From a checkpoint of a small image inpainting model.
Model: 40-pixel images, arch unet, norm groupnorm.
Training: nadamw at rate 0.0026, batches of 48.
Data: trained on abstract colour fields from 500 small random pattern networks, 203450 training examples.
Rows from block 6 of a small image inpainting model, named by matrix and row number. Rows with one number belong to one channel. Each number is 500 + 50 x the weight over its row's rms, rounded and kept within 0 to 999. All counts start at 0. Numbers have three digits each.
After each channel's rows are labels from the 100 images, of 14976, where the channel reaches its highest value: "strongest on" is what is common among them; "patch colour" is the nearest of a few named colours to the mean colour under the peak. Only what is clearly more common there than usual is listed. The data: abstract colour fields from 500 small random pattern networks. In brackets: how many of the 100.
# convs0: first 3x3 conv (model.decb.0.0.convs.0.weight, 192x384x3x3, each kernel summed), inputs 0-191
# convs1: second 3x3 conv (model.decb.0.0.convs.1.weight, 192x192x3x3, transposed, each kernel summed), outputs 0-191

convs0.37:532480446627481511518557534499521478529490495508514478473487542503591484518523501464505483523525503457509506509525564519577489484553457547513467472584478498483489468503498469464525519328542447562475492519526494598484508473498512534422508490502515514511521505536528520543486482501512521627459594556611495559513456580485494533559530523489489513481508542511501499584484394531528542497531531506485478523513560471548521535509512492541550570530509532454502511481545544448485531439485452536542499497495483533528507545462574481524477545502546426446511509531525478479491570528499599513
convs1.37:504480507362498523568462448487484352435344487467527559544567498455475438457531478472454603463502515525507469643531443467522532532535456524505476504408591516418472507510471611395440491497495539562589498654538552480499453505501390425497496483562592571485511554463454500496412431505469496473483579467439479549496435481517472455510517499482486522491527496494487545555522476497461437532544506532535485501374507475464529551507442508479433441481506498538557569500465442451386459528545551514503524349521500514523472492532618503487415522493493480551543472476518484504529574537495477538
strongest on: bright (36)
patch colour: yellow (37); white (36)

convs0.67:535558508436440477569482498498504617557510515508502494528509483500522492477496513515505515569490503500535513523507522510490506492502496523495520493498474497369495495489503481520497494551535491493469505489503500452480502483507510539470513512505538498515494489512489560518492495578481483541489504508559521473491525483507503525533514525520503503493501518481513499484508424526554516491496488492481508544471511540508514488503511492517538467519546542514520466506493512508490526473439488515537506514506523504544502518528491519548468508509527486497596482493483501526517511494507478485
convs1.67:502430477494465483390509515503478530492568485479523526482424561495513473489534507437484377480510464509551416513464610525539493512505470501510549481581542533520446476474544525583574492505466466517498528262468435504510566552509624614528503470350278530588444560488536498462471517494544479513491389482542533492443510504540518557489491526494524524537495509450515515457508507496474451527481477497504488504545529507515467467505539484465653527451441523498504466498504494545598528478481368516498501535500510491492495507517431521487488410526523443475542509527461462496503345487464459547
strongest on: dark (30)
patch colour: green (37); blue (34)

convs0.83:521477487522461497437529498495515455499498505502504509473496511505518500479507515494442508533506505497500538488504539483520498457538502511502496514475503497474508494511505510497514512510524474543497501494535522526507506511504499478452493500502546501504538506539481457493493467446485484524493525475456494503502489536498493541524540499518498521498499478497502500478493430501464542505533531504523498427516510471511499502501544497513507551555496516481494527500497530438502503494459505563527494509499497509485503488491535486514501510498501452463462531509475498490529500514495508510
convs1.83:471542481414550564484540488617478509505526583528467428392418506500533453465417549523475513517576453471479449563466446487476506575475490503526467583544468472444485515493463514450515452477466467520498464395560500536463493436412479483466582528460368455479528481482502380490511547456501495503465508527464581528468465591531507596494519446515535479501518571464493491529389456495425445542426469391512568457490618543394510464517547509488612483505494507474496500486543558470476421468528492448500354478479489461526502430546530524402393468438551412436515467451400480517587501468420434509
strongest on: mostly green (35); smooth (28)
patch colour: blue (28)

convs0.52:459451498469472473423470448500458474461508519508519522456511523505476481469505533510444516446507507514448488491506486491461505429472515463510507522428511494517518487514510515508461516542476479470521516474519504491517514517513512427471491513516463504510460486471515450438503505472487476492508470452446505494512513508511504484478473464474509521506505479462504509488501482461445485513514470506516508420491482426507497507508482505461453461494481463508512470512481511489501456511481519481472505515510520514447518472506481503458501467517475474474462489504428510506464471512508496451
convs1.52:522543499389531562485530466603486517507541560524485434309412524500506495479407617515470524526548485482482500570554508494493507544428511407530543611540494432473500507481461527501580445478508467531528463378503463525391464399394494506487519529443397491492508507504488394533523548472472515467511547562527569515513488585538546511501509451500544432381468550491502481529386418520480402579429517475559579580476571558399525522506554554523592474499473493455503507434518532499450469481418464496487490480491544477499608494516562495488565500442511475422490453466459486499533488464422460484
strongest on: smooth (40); mostly green (32)
patch colour: green (41)

convs0.18:509564453463457495534483551493528609549490514512490501483488548506549493499517526483544501502523514497525517512518537560504487517511463536507472492515467496445490473506509458483526501494543425512541494533520501480490506494510509501389499515498532524526511519521505585533475469578492488625459548600513503502536481521493489532532509508534486551476523589474509505517481392512606527500527523496507487494462524501545523513510511488523555475529545547481517458506514478452489511407466472565556504513506519528541501547493438498542440485485509441466605498513536489488518506522499555485
convs1.18:509492515640548434422508592535465644573623530510500526531465528530549489529460521488479374506485529491525517395428551530585456479543544468495481519564483508481511489457468431552460530425492457461449550319483432531413532442487633584458437496470395494558511476542488535489456461526531515522451446487520556495540497539525567507525479483474497491468486527578544502433513586540529553470497513524462519443597468503503488444522542496530566485541502532474531436445487512466615472506479415449513492617501475491460539541538376449504409459555485562508506544527472499540519383528543546475
strongest on: dark (31)
patch colour: blue (40); black (37)

convs0.86:517512536489395510515519553496502513501499493497481520542513477500485542481493514531536522513475512534512546522487492524504515505509519498488512508460498510552483534486508509531491474616514512526566512547497518511507505519516498506507507530497538492511509536517512522504483448538532482500477470552519526503529524517515503546532513526536507511485485518528510511499516499478558511484523551482473512513554468505477499470498557502507524452537527517494492517525517555506522537465395527550516506503500505479517478503549534515514480508476479511547515508483561511529571512478501529569
convs1.86:517513511712558446507528561545446625563591561465511455470475554533490497502478550482480429515529534518455468279480587531531489524504477472515511540545490537473472508508491292515480527513508450414405509478500467456443490527500545481452523518509591388468520463512490521482502469540509518516500535512482499520594494525519491486476516507491525506482438542444517427428458484576443479423498455526529529505608507493486498440532555515514401494519500535474434425483491493526483478482419494493487469602497577501445588550465393517453483564463561603439501516550514498521490466502585461533
strongest on: mostly red (40); smooth (33); dark (26)
patch colour: red (32)

convs0.44:553490491434429507448534533484480506534486488493490506574494531492555493537497505493454497525489493500514440504494626493482490469541487524484503498453491489312483490494498491500525490500452487481526493503503488466493497498501493535475508504494483489507466507524416516480475550503476477528461465524388505499488489411491486550456593526464486516473493561459497503442492363583446563488525468484571485472520470469512505496494427489503469532512556531510532414505429490488490513463418495545510482501485516496564491414500486496564491566487491504483545405500483493504470549498488413447
convs1.44:506551511522458481399427569488417486489464508553460571512475552409477487463420517475482512507422439486464462505482503411391410477519510438485459474449515468559512464400510503580515468478545467511473531511430375515392493307501526496432461470461529496456532463569448567513596593490401492453406489518489497448503457568419477433492505398539464489443487467513483478542467399458596500484488480493512474417429355530471465615498609538501491516519499461493523486487509508588560547435447469538507492493478499473497582502490551520522538499508448542515482510588498475399471480488464519441
strongest on: smooth (29); mostly red (29)
patch colour: pink (29)

convs0.29:490439492614438505506565535491499449482485473487492498450495442496500499501506494513502500520495499511479542518499495454528496524535481495495491476504487513488482503489501484501495489539519492555459501494504522592488506487512500515489523508491521505509483513510540493520475464531562514550453500495588514542505486599494494527536508496486494513469495485492515507446496466473512504487509525489500495536472487458509519503501527498500522520520475498501521535499483455537505492459434493514478505500500507504471487517504550506509483531479503438516468513510528490516524520492501545518
convs1.29:518490515498528506559466513509472443480408524489506457503539473501522501451480503470481591513529484494436461480546433550452483542512459497479470523375540509519474491480488474363460541458485435504510470683522503441519505512490317322517513477596705475371538486491509525459530512489461516483483569490503513486538468497499532513454517494496502496498462541436486479527490408522487524505495438468528507514429567503406533513524554501512307568496478527519469525489467500492350416475491597513505505426539543511496513489462563519479466563405535551489542528503553484529504552496523521532
strongest on: mostly red (33)
patch colour: pink (41)

convs0.92:491479509490482511513499451501495469483499484490500514468504502501467486487503493509451496500503494508489500480493484555475505397495516491502506511513530505313512508514504521504493511450505518483471507483531484493521500513506496468537500491503503499490499488493522496493509425504481522372509508473512496520469497486504506517526471500501504487502499443509506512448506430479550498515501513511511509474480486482485498505506488514494492535536480492501482472503544575461511501504505532489515505497501486496478508492491507502488529492493520502510489519508471510498474502502509423485
convs1.92:522539489376495539531585474534497380483397461532434453430500555486517541512512542536566594520517435440475525627505488543518500496478498533518495528486489494491472477536492547456587448377456449518567583648468520485419483429480434434499536462509591495490486556566524457528506544472471500504468500428451587424486481537510564530507486486559549422546513515531502454523387445511416403521445476552485528476420542543451457552396538504457435442489435466526455469459502502443366531446468554481451417356467521463433508496506584465496451516454545435481449538469473514499452506484420473489
strongest on: mostly green (32)
patch colour: yellow (59)

convs0.72:479505477485458460449471509476479548498490505465459525544482528499581460435494496518522500460516483555497513455479526528513482510493485497485528534457497513473501476513515473513518475388506425514532488509430537486510496500505482525427494504483500516510489505490519510574487348504493492480505502540458485515519519500504475489482533455498480515468538526458511507462475492553519502513492428491504492446388505489493513479501507501479480453493523497596545543518484497431488482404488534503482504508518552495548503513489421526519431478431478572480506517486496513492495481503499462476
convs1.72:518571528616555523455600509530386695553573556536561500558491494508543416510551465542441482498574571543460495342487454429527499552492511464518435515587493540502524505560594430484513582529557404475409458471501508520558483527470525467476437545500517463512510472579470526431574580553485547501437444512577483532521475596507522534426517493487408530541512504479579473498508515610524533524558526562497518501540505521485515392498547478533460449541579502557548507477514489465511487508572520537627503591548550495516451518558438509498365455511535537508479521566511545496510500530478487549
strongest on: mostly blue (43); smooth (28)
patch colour: purple (49); blue (43)

convs0.68:439453505478495490444444488504443452428505514511515515442512465511494492500506524507463517432507511510429429498510466462463512433421512432505508519440513498469512497508512512508453517565388483435590515484514463481518512514517508483475497510510391504511417503416491449465500492485462486502500488528436509481452506505507505455437436433451507513502500549477506511524504525439468414506498494506491509407519449454511506505508387500410423483473467432500504388507435501470505442494506515469429499512506511511434511456511505500423504443518431481471433432508470504506422473511503546456
convs1.68:529575501488564556460485484578513576523521564441464508492479519469501566535519511476501508462553538464506584480629557484507503517500550382475539576588499455570505561466555448480647493492501463468497486448472406491461420476374516435522491489435471473469474483515456438418505510456384505491408532552525506532530405580498540465435496487536449465319490546458477462524460481553479469510470537588558555600534481504395484486519568546580519425523470503474564541453516497514509508468583535490481544555462609497455508520510493455461659507485513518454430455512569497537552569510430513479
strongest on: smooth (65)
patch colour: cyan (33)

convs0.162:554465530459459474552538525520493481512534556554535498544535529511463523430502561513486539522482542482540503560532532557527525473532521510511522507479477475275507503486507501535544518533518488515365520521512469494494509517508533567440498540530500485529508506531491513493508596599511428571511518556527542527480554451519525542542560517541526534534487596495499502547529485527515531488522480501497526544517450574527501498506537494520553438535502548461513399522529563490500552506432481516553504527503530516540510489569534516553479554567526480461521499493492505536528535511505420501
convs1.162:526480528545511504550555504451472538535546511527521520286388511573516486480527671562492439487469480482557513522466513433498502477438507447515447634576503498574510461547515496674499502492534486552525482413493517470529494492499565571454513519489476530525489545512492499534496489536490502521461552484512508500507531501531495508470538466533504538534539503554560346526486481493452530500502560535491465426517469496543497565496449514428510460486560499526391486461517451521440502526266425509590497518516519552546668542512528492489451477483530573476490506514526498447398517507492453450
strongest on: dark (38); mostly green (38); smooth (27)
patch colour: green (34); black (33)

convs0.150:503491499499550521504497513525508544483508490524529475424502516500593505558509492470506480522501506450489551513519475509494508567474500494519476472488508489557505491497483516469510529601488526533535502521494534489497501501492509483516498478510510493484471481441417478519511591627553517522504501589507492518517469571481510482441490498483511477534469645496482483638510531556559463490539596517557492527586488583502487529495491498508458489487488493436444555472388445484504489558523460511458490475480430503515497527479529468487559483552443473507462486518509482477495495497491607506
convs1.150:393476509473406530482406533485501540490527469535444500524476464505493453465474493511472536456443431398473481497512433375426451451435469380498505516485453454535545475557478547556378475512484385523467519506430471571511468390493501492467415434534508526489530483518478621487471553438470495485485553431485459462548534543426412530553532428543524516277510492467507516533486459490464442519488464481438431444488460500491443543456463464468475474517522454494524503454527527614502519476519475507568500545542532505474524586503575404474485376520443588542517497562420521398457538465457533439
strongest on: smooth (63); mostly green (33)
patch colour: brown (25)

convs0.170:519501503487504496527495501516525479542513509512517486500507495506510483433502506485457495528505507467518505495516522501521509497508507542513490494525504489357513490505493509491504521439515495509428507502519446479502500502493508531488485492510493499493477479504443502483520477503458494536515485504556495478475493493500513508548520507483509484522488500507492490519507516517539513508497544516496506533538540547510490519502504505527510498499502529433462502486484504433500540510513483507528506493498463511524514518497532486513514516517539480453518459509497499492485529510506460493
convs1.170:466454461261471466484491377480475342405396461498487560484495534384436534494525487462452517492513462519547423676562516561522488516522457536493497489519550503493472511541520614482530460522469488535578499482496518486496527580514501523455505485447392546552459596494495443446474495491517476457534480499535475510372488474520469539520533521544522506544545515490517542505441538490440477440492544455481496496412554495540513516506512483473576497424485517475525519492518484472470493515540464469509538367471518520508453482521558489405482399509503341518536500492516478483529499476341477543
strongest on: mostly green (39); smooth (36)
patch colour: cyan (58)

convs0.171:479494504493476485437491497507515497494515530519501510575508529508529501471499532503485515515497520500477536506505555472492507449524511503501511520493496486520508490505507503514467506556518473491480503515622505512505499526502507460459481521509544492509512503509490498471504495493489453503514467516445509476530528479512502528519513472465505521520499522476495497530503450510460548495586499493550509423468517503506494493497474498496473464506567499480502515510487500506496477510452505558499493517501521500516508508519452505491488496511484542446496484485499506503482492511495500470
convs1.171:479528475465527514545474499494468485519442545490503430653606441502566431590506430510524603480482554497515543528511539566454442458568532457471531458485462524465508551405514527469520496543496410518501494697432462537398469458485484416455440488525639511479490456546497506427435488461497501456434520461483476492526457529458488442453476525465476507427489492449477516526584561552474538459489460512447517498460428491522394510510521458584442482562474474477532504507574532511487501502669596441471518473489505451434361411520549436484497499492498521475443487552484549587489557470500554384
strongest on: fine detail (42); bright (31)
patch colour: pink (41)

convs0.152:522454493627591508507562503525554425479522528532520491440504539515485494433507514468488493531510517463499519487517513530550512499553517513522486503566512481407522477512494516481495527311523484555389504545452472611513497529485508496477467492515483502485545487538532486497534494584511481544543486562533481552488499588498517520557520503510512501549491559499480490492505454494572519511480551521485505523484512600508478521504534507507518539535451513420455473490568477370496525534587484534534498492494467509479516511487567477497529546535523534426459552505515500469503532519498533526
convs1.152:475502513506516509592548493472471456489402516525511581536562461529517465451483480527453607505520514523445498489533428461444515521463487500519464513393515479485472503479473483375461492534525561519506505718496554475488473501518340340516477501595722504373537498465479489536508482515459513470507584489489523555559474436508470469516527455498492472490557492479495498536535424518483484528503498492494540497436540568449495512525480529530309496529494504489505534499508479509362470519509617516517488428522508474527487479482566500546444567434491555495529495477551502476517602488534505482
strongest on: mostly red (31)
patch colour: pink (38)

convs0.184:463499494471489486455462482499476513487510524505506509490508485503522492484497524499477511465499510496463493500507474507464500470458507488500506517467500487474511488506504502506462508591483478480486501496503469477507499514499506462467489510508475498510483495467496492482503483474507466542515477502491502503522518465507501488485461460468503515516506514479495499480501515477455486507507497499489507437463487449512500503504471500466489457473490472501515481505489504545495474501482504486470497511504519508487511505511483507477494449509488525464490474494484506500460473513498477456
convs1.184:529506497487486514565485497506551464514419502542505493515570518499540495586516516500546639482494519459502534497544551512505491496549529483473565501500547484511521523500526490449583491486478460505517531745392493477417516521489454396477486453555758508501474506605541534471442479484493467480540525444542490425530505527470517428510497543436533480422488475543525479522560548526453472506516507573470527543460517500585459520463459443562327476530480469546518523442550486475365529507496590458502547422468562517462496471533576446463519545490516545464449532539490562550451549545532523462
strongest on: mostly red (49); smooth (28)
patch colour: yellow (29)

convs0.41:488507502485488481516515514498546499502500498495499494527503448496485495504496500505506502551493499493509566507498496499492499523520499493495501495534494497292494502493498497507526494542536501509390496483462527489492496492501501527501508499498545497503544495535432524499498500504484498469493514470447501488481499449497494539562490513521495494493488481480501496511497444495479539487467486487531496491519513546494499492496512492510524474540490518485494467496538529514494495495487491515511494499496495492492492514507495497516482514495540492510519481493492495506520496492495368509
convs1.41:493545459457469511576466435526484534556481522457510431425497404522544570510528542470515500522513597476535602517467538609451500445487472561503552532480437484440424566517472503494521449515497411507506497484487505523374423503443500475571528527465444478489466457406518389575429415415499513493543454475462498540488461455468457619513457527533601482483584514472456477478486574497483586478464443544480495516493513438436434491484416469530571509551439537474481464545495556385490421493572583451362468484474397428440465397479473470482502444446464457471415446443398510593518473533441507486
strongest on: fine detail (91)
patch colour: grey (42)

convs0.30:499500497494462490497468514509511483516507515515513490465508446504499493456506521495474508503496512479494497517516515504498507513501496522507488490512484488454497490495499491498505510549545483485540510499497497491490509494505514512464500510509527496511474500486484512492497472515425480576482493507576513432488502522500506503523476547489506515498487527483499499485505498484558468489475519500458498500482570514522505510502500495540529488515516511453491544495486466498495504483452477521493502508493496515487502489513491491483484479509480448477515484508519488507500539509499512506
convs1.30:522455490494530493413486531521505508464496419512504522711613520473517481487452271468469549515533488478430455463573505533412497522519499473511528306477552444517504497480500511378484501489482446453446544563500535543454537495454478457472495486534499504490541482542501479483471515510535484458515465505505545505509478536511502558474532496509505489463497517480517615492498510510477478523492450511529509526509552500511518415514520484488494530518495546539583499468461526495577494509721520498526470505506530524494253521539455503466449535527432457563473545428484536554541475510552498517
strongest on: mostly blue (50)
patch colour: purple (37); blue (35)

convs0.179:505508521541471508468507594507539537531504494504489503527509459503532527487501505515515509503489516518500501524496513485521515663492509531503502499522500513599494520492501498518523486543509496535578510558463538536504504514508502520489504517499490504506491524485460536559497465599512494544481553632508514499438511594504503473483483486494505507495485562500501498401510507494504465485469563488452507468511516547484494482498491498499519503469509497474480513509447429453511502461494501501503509495501489483513482565531498503499475492485473471524520496488611503513484519481500572511
convs1.179:497580519472522563492556473585491600556531536480518472462447359508555519554438502580538531484487566431492604477410461475438527469502550416520433527479404513503535537456407508495370535472515481524451465482523474573550427393427471479533488554502469472467527389520448602503466539497514526477453444484433521538471412601522519587519423507489449494444573521482481475550522541532522484551505486557504515426437414487433440526495495498554531476562497508453491495536448542486516480539573580488400445554466503434486461513508501498516354381507487480505401470513394556546527547500420538459
strongest on: smooth (46)
patch colour: grey (41)

convs0.151:528450525542545482532540461511538466502518517504500506546507514500427477441488491499492490539493496497508521474496481536539504478503531493502521525551524491334524497510487526506490508471507523526392499496464507498517490528484493549533469485499477490477462464502403494479538452562569485443560522489530481566439525465506513498533537501492509469544496491483487491499508485516531515518471496514503516557464458556481473498495523520500511513498468522474457455496494500423501536546547527473504500489501476490523512504499522499525527535517544570479492466487471516488499510495505447495
convs1.151:504486482484473501567589478407474463498481497545539563257349517522509523485502648495475494508445463516523480535432457525525500498460482505534407600490505485462492467521510511580507403491485531550542366495482452441505517531539504523485506485510529535505476525512515480524491556501478471516487545479468499469482525486532449581501492487518538492581569480536531346508477511493506501518431528506503494488444527512537497551450509493454465516463500481506351506477511480493384462521287467516510507445485494514522656467484571505511508475441505534380491501520542487438386508475450481521
strongest on: mostly green (38)
patch colour: yellow (45)

convs0.175:518506503517530508525513474515537493556503491499514511491506559508492484442505496496465489503510503494521525476503548525530501457510517551515490508552526509340523501521505524487500523329518507523429509498560486480521505516500499525503488487503506508486495479516483513472525467464484513434523495483552485524512477472501509527548536507495506488521494455490497503544500488514541552521530533522525506528516527517498489522507492518530508514521507537448449509495531545395511533525534517512525504491504452507524513531480533486522534522516582490473526485513485510484474534510508484468
convs1.175:445483492272517467539535384487492280406381505509491508437500527410438565495454540521474523510528478504542438730562513508542479541498490519495491548525513474490509519555496612525516453518500484525616508495516534481511501550537513522479531506484430548554487592535475482475534512488491485486501540486522488512427495517512498522523542472520527518560522527524530520506402549508464498432458481450496485517419497504523506538506518486476556477430510514463507516476540492544429482525466470470501568345460545517526528517525593495380494463514520400538522514514557474460527551484386486497
strongest on: mostly green (49); smooth (39)
patch colour: green (41); yellow (30)

convs0.87:497529506557471526466514552513535517543503498515512493503507529509544527474508510486506502520496513488504575508508565519535511500529506568509485492526506496499495508500501511494490510542573509544558507545536548548504504512502509481503494505509551496503512516521512511515502476516515493537485488532557504520544490573498507543543511531513506506504478521510491498482509466530552543490537565504541500490505614508504495508500534503556528534551542528428470612496509437458509504501452489585514501491491472502516491546507519488521520514507516473486531538508548493495521543500498592514
convs1.87:489519499432557552444539497552453482472480467515514403669584449452503439508466345521476576458544513496495506543495485518439469550470536389524453391467474459491518515441483551419404479521509445501499529569511490555429439412399469447489506525521485533505544472513444484461466556547494493425460467523460522531464482601520484486437497459500472498401465527474480574559559495569514470527488470488511526442467485509480451475540592486531525475524513530494607539501505549479561491522687523436514474497488538463526304509560526508450438454540455425567436501462434545514577541513495467441
strongest on: bright (29); smooth (28)
patch colour: cyan (35)

convs0.178:520514520515469464565532568530489527572547575573536490512538564515544525366501580484488540492476560449522536555538555560535528555530524580516494508480469455500509477484502500521492520555552470541491515565465503524491499537497536526426472542537474481528525506537492547515515547608523395621513478630525531549527548546518527540537540515517531545555477641485478486526532454528524550476511528498476524528520544591536483496501498488536579401515528542385482487517552483385488520506430444537540495525493508518534508589565545491543474536573539437395569539482530500510474553518489533462
convs1.178:499455517286506528527506387462539370428407497495540524452489519437507496516561546506459533465504542545588466694540508414583515525542504489507485548525597526483478504515484636521443493509499543600588476483493507492482495576504513543550466511452410609556459545510498504448431431508503489454503512511573458557406520470543485453516500513499522559494560535540526523548528572551499553524547514520502501478428487476563499542566499508508573455436532531496551580495533449498442499569499468467527543366512525517544512520567593494477413447504500403507538506525497506485497528517389502455
strongest on: mostly green (33)
patch colour: green (39); cyan (29)

convs0.81:559552478562510568521529566518611523543486473524525490453501509515538532539534508479498492515517516476524469525526540525541506586513489551523456468572512511463490506508500514472559530256513503536511509542545469513507521500512514478497519504509509512506553543512514551562492556504456543595448522573517507506554440492486506525489516546511504530497477543530507510495505473482474480494541597516459486479543585531532510547510494507534587594539482532427478480485535583457520551510462473532537496494482461526500492530476574470527548508521500382484550499544558478491498547522492522525
convs1.81:512524516546514549435591530505439588534548488516501545644554431522515440534471367582531530506485528519437566432438458381417539491490541432505460421502418449556518503496472498455364598461534499443395523516538488543631463390447491475443473532523491501469517430525456565513513526496523552483438440509460485521501472568551503492493486474512416456546519486490512587523546524490526500542578591541518513445530411527535504458475509520544497453535517528518546468550482496525569520503634553485483426578460470485481374522483454472524354426563464495557459496465402523489504517504488540466
strongest on: mostly blue (40); smooth (33)
patch colour: purple (51)

convs0.176:567486509451482471584498509514502494519524533531520479550517500504478509435496528490475512526489521462532481532522527528521512518515505522507505491509475473333507492488493490508528513538524495497480506500500494451482498498492518584474491510515509483507482484505454521504511536587436455533500533528549518439465526440507517499510549552486516505523489579504490488544518588525526488492482483507467513552562539554516492502500500492541537489494535543452490454499501555451492566497470465494528504509494502510536507474533518498532480520538492475479533473494488497513495565503504415500
convs1.176:529416498511476480403455529448506521468522402499499571684583509503524518473467292505512500489452455491426431444535502483397523494510477554484555319484567461530477437548518507440439468565505556453410577511499548533515530528474515507504505497524451536498539484489530499531489446469529483487520450490540462494517526472507476506531521510482552521529484468516503611478483510458489495508517515497476449493540518491541514426452451504421522463531539456546572488509478456521616502506690508548494491529499438510534304511532435516542467485544405460563547500437429498473548456507563525545
strongest on: mostly blue (40); smooth (27)
patch colour: blue (31); cyan (31)

convs0.80:550476524500390478561532509490498485545499487477476524585506456494487499460489497543494512530487496546531517500482524497518502520516509533487540512480499512473495513494508493533513474607538502549516506501574549479503505505515493574495512515493540494509508498519495520522483425523518491392484497498554517522529533495510502549529529548513502497480511496483515516503504534534557528506541500493502513548519510467476511470500533505537504433535526551546515535522509555512508548454393544514508509506513522482528496541530522532528468530475546486544522504482510517526519550476514504511
convs1.80:469482492239497502507497358511455330383383470507463494468495526397461514488517506510472552516539441454536441693543495534498487512508485466502469508491540506520494494513501640467486505492509458547600481513520501492513511542502461513521529492486429567548486571524477512474504559504522506436497521473510489500387486530511495549482520491525529549503529527493531550541416523499459474508502516479484517470370538515507502541480533498464555486411521491481517537469499502469433516516518477485501529342513526533493469517510594470418481404515518370522501517504513482505503523471349496468
strongest on: mostly green (40); smooth (32); bright (26)
patch colour: yellow (33)

convs0.55:518532523514429487524479492478541536524496494458452529593490485489524488425472470531548498561488477557525559459458508492516486499521517507473537533517510512443499511500505505527498458546574517504535485511513570489513481517494469515550482500476564498488473494506518531514499387455483494345518513482578481474469536495505480490547516545503482474486521432498499496468485553558569511502471514477534504541449541525445484450487539500532476514503581522557503608519490487458500518477438553477520496488513520458551484529506466529509483506440525570520523509458506523494535516467496443524
convs1.55:532440498493494494405452518498510516453516402532543504702607537499495535453474285473463520518489458496421399454533498474385506540473461511508525317497549460489467454511509517424436459480509486468432581532514556518472530518466493491504480488538466541507558524514496492517422487476532484469518455493545525486514544471478524535492552471498552486471468467480519622489460487490487498539496457504493498536529536510539519410443501502414505512508516504540577499477490487513575509491691494521525460515521493537526279519569459511494440487532427462579529519441444507493540462481528478527
strongest on: mostly blue (34)
patch colour: blue (28); cyan (28)

convs0.58:517451497508420492507520513504488449502503500503498506542506515507540490452507514509442509576504510502508509513506536534509502505538492518506506498492495503303500494506505490509508500469531476504446513506547503513499503503507509519459504512506535506511525502532521497516494446519452491506469506536536514505508503510504504561531517525501502518483505523482508503441503460501533557503544494500526505502522507495512509502508482502528521472565529525476502493507564586427503520439428498529527508511504509510524503495516509506515472525492527447483498531502521503510470531506507436472
convs1.58:444567491334539536511644439573394389450374512529429469515523467440544517535475475545517596515509443414497525633489482458487483493496532442530425510475480479580539550525465575418439471476516500540550489621494513534502456453484433454516507495542538539498534520601477457516506569495461513451443508420454529455458485610542533579462483484503515503507494531501514501540421514521426444510477524529462564447384495556418444533455548486489482452501472478458504486514527548468436467505575570483473440379472524515445442508480595422425476448479500422519450503491483506557519574467419526464
strongest on: bright (50)
patch colour: yellow (48); white (30)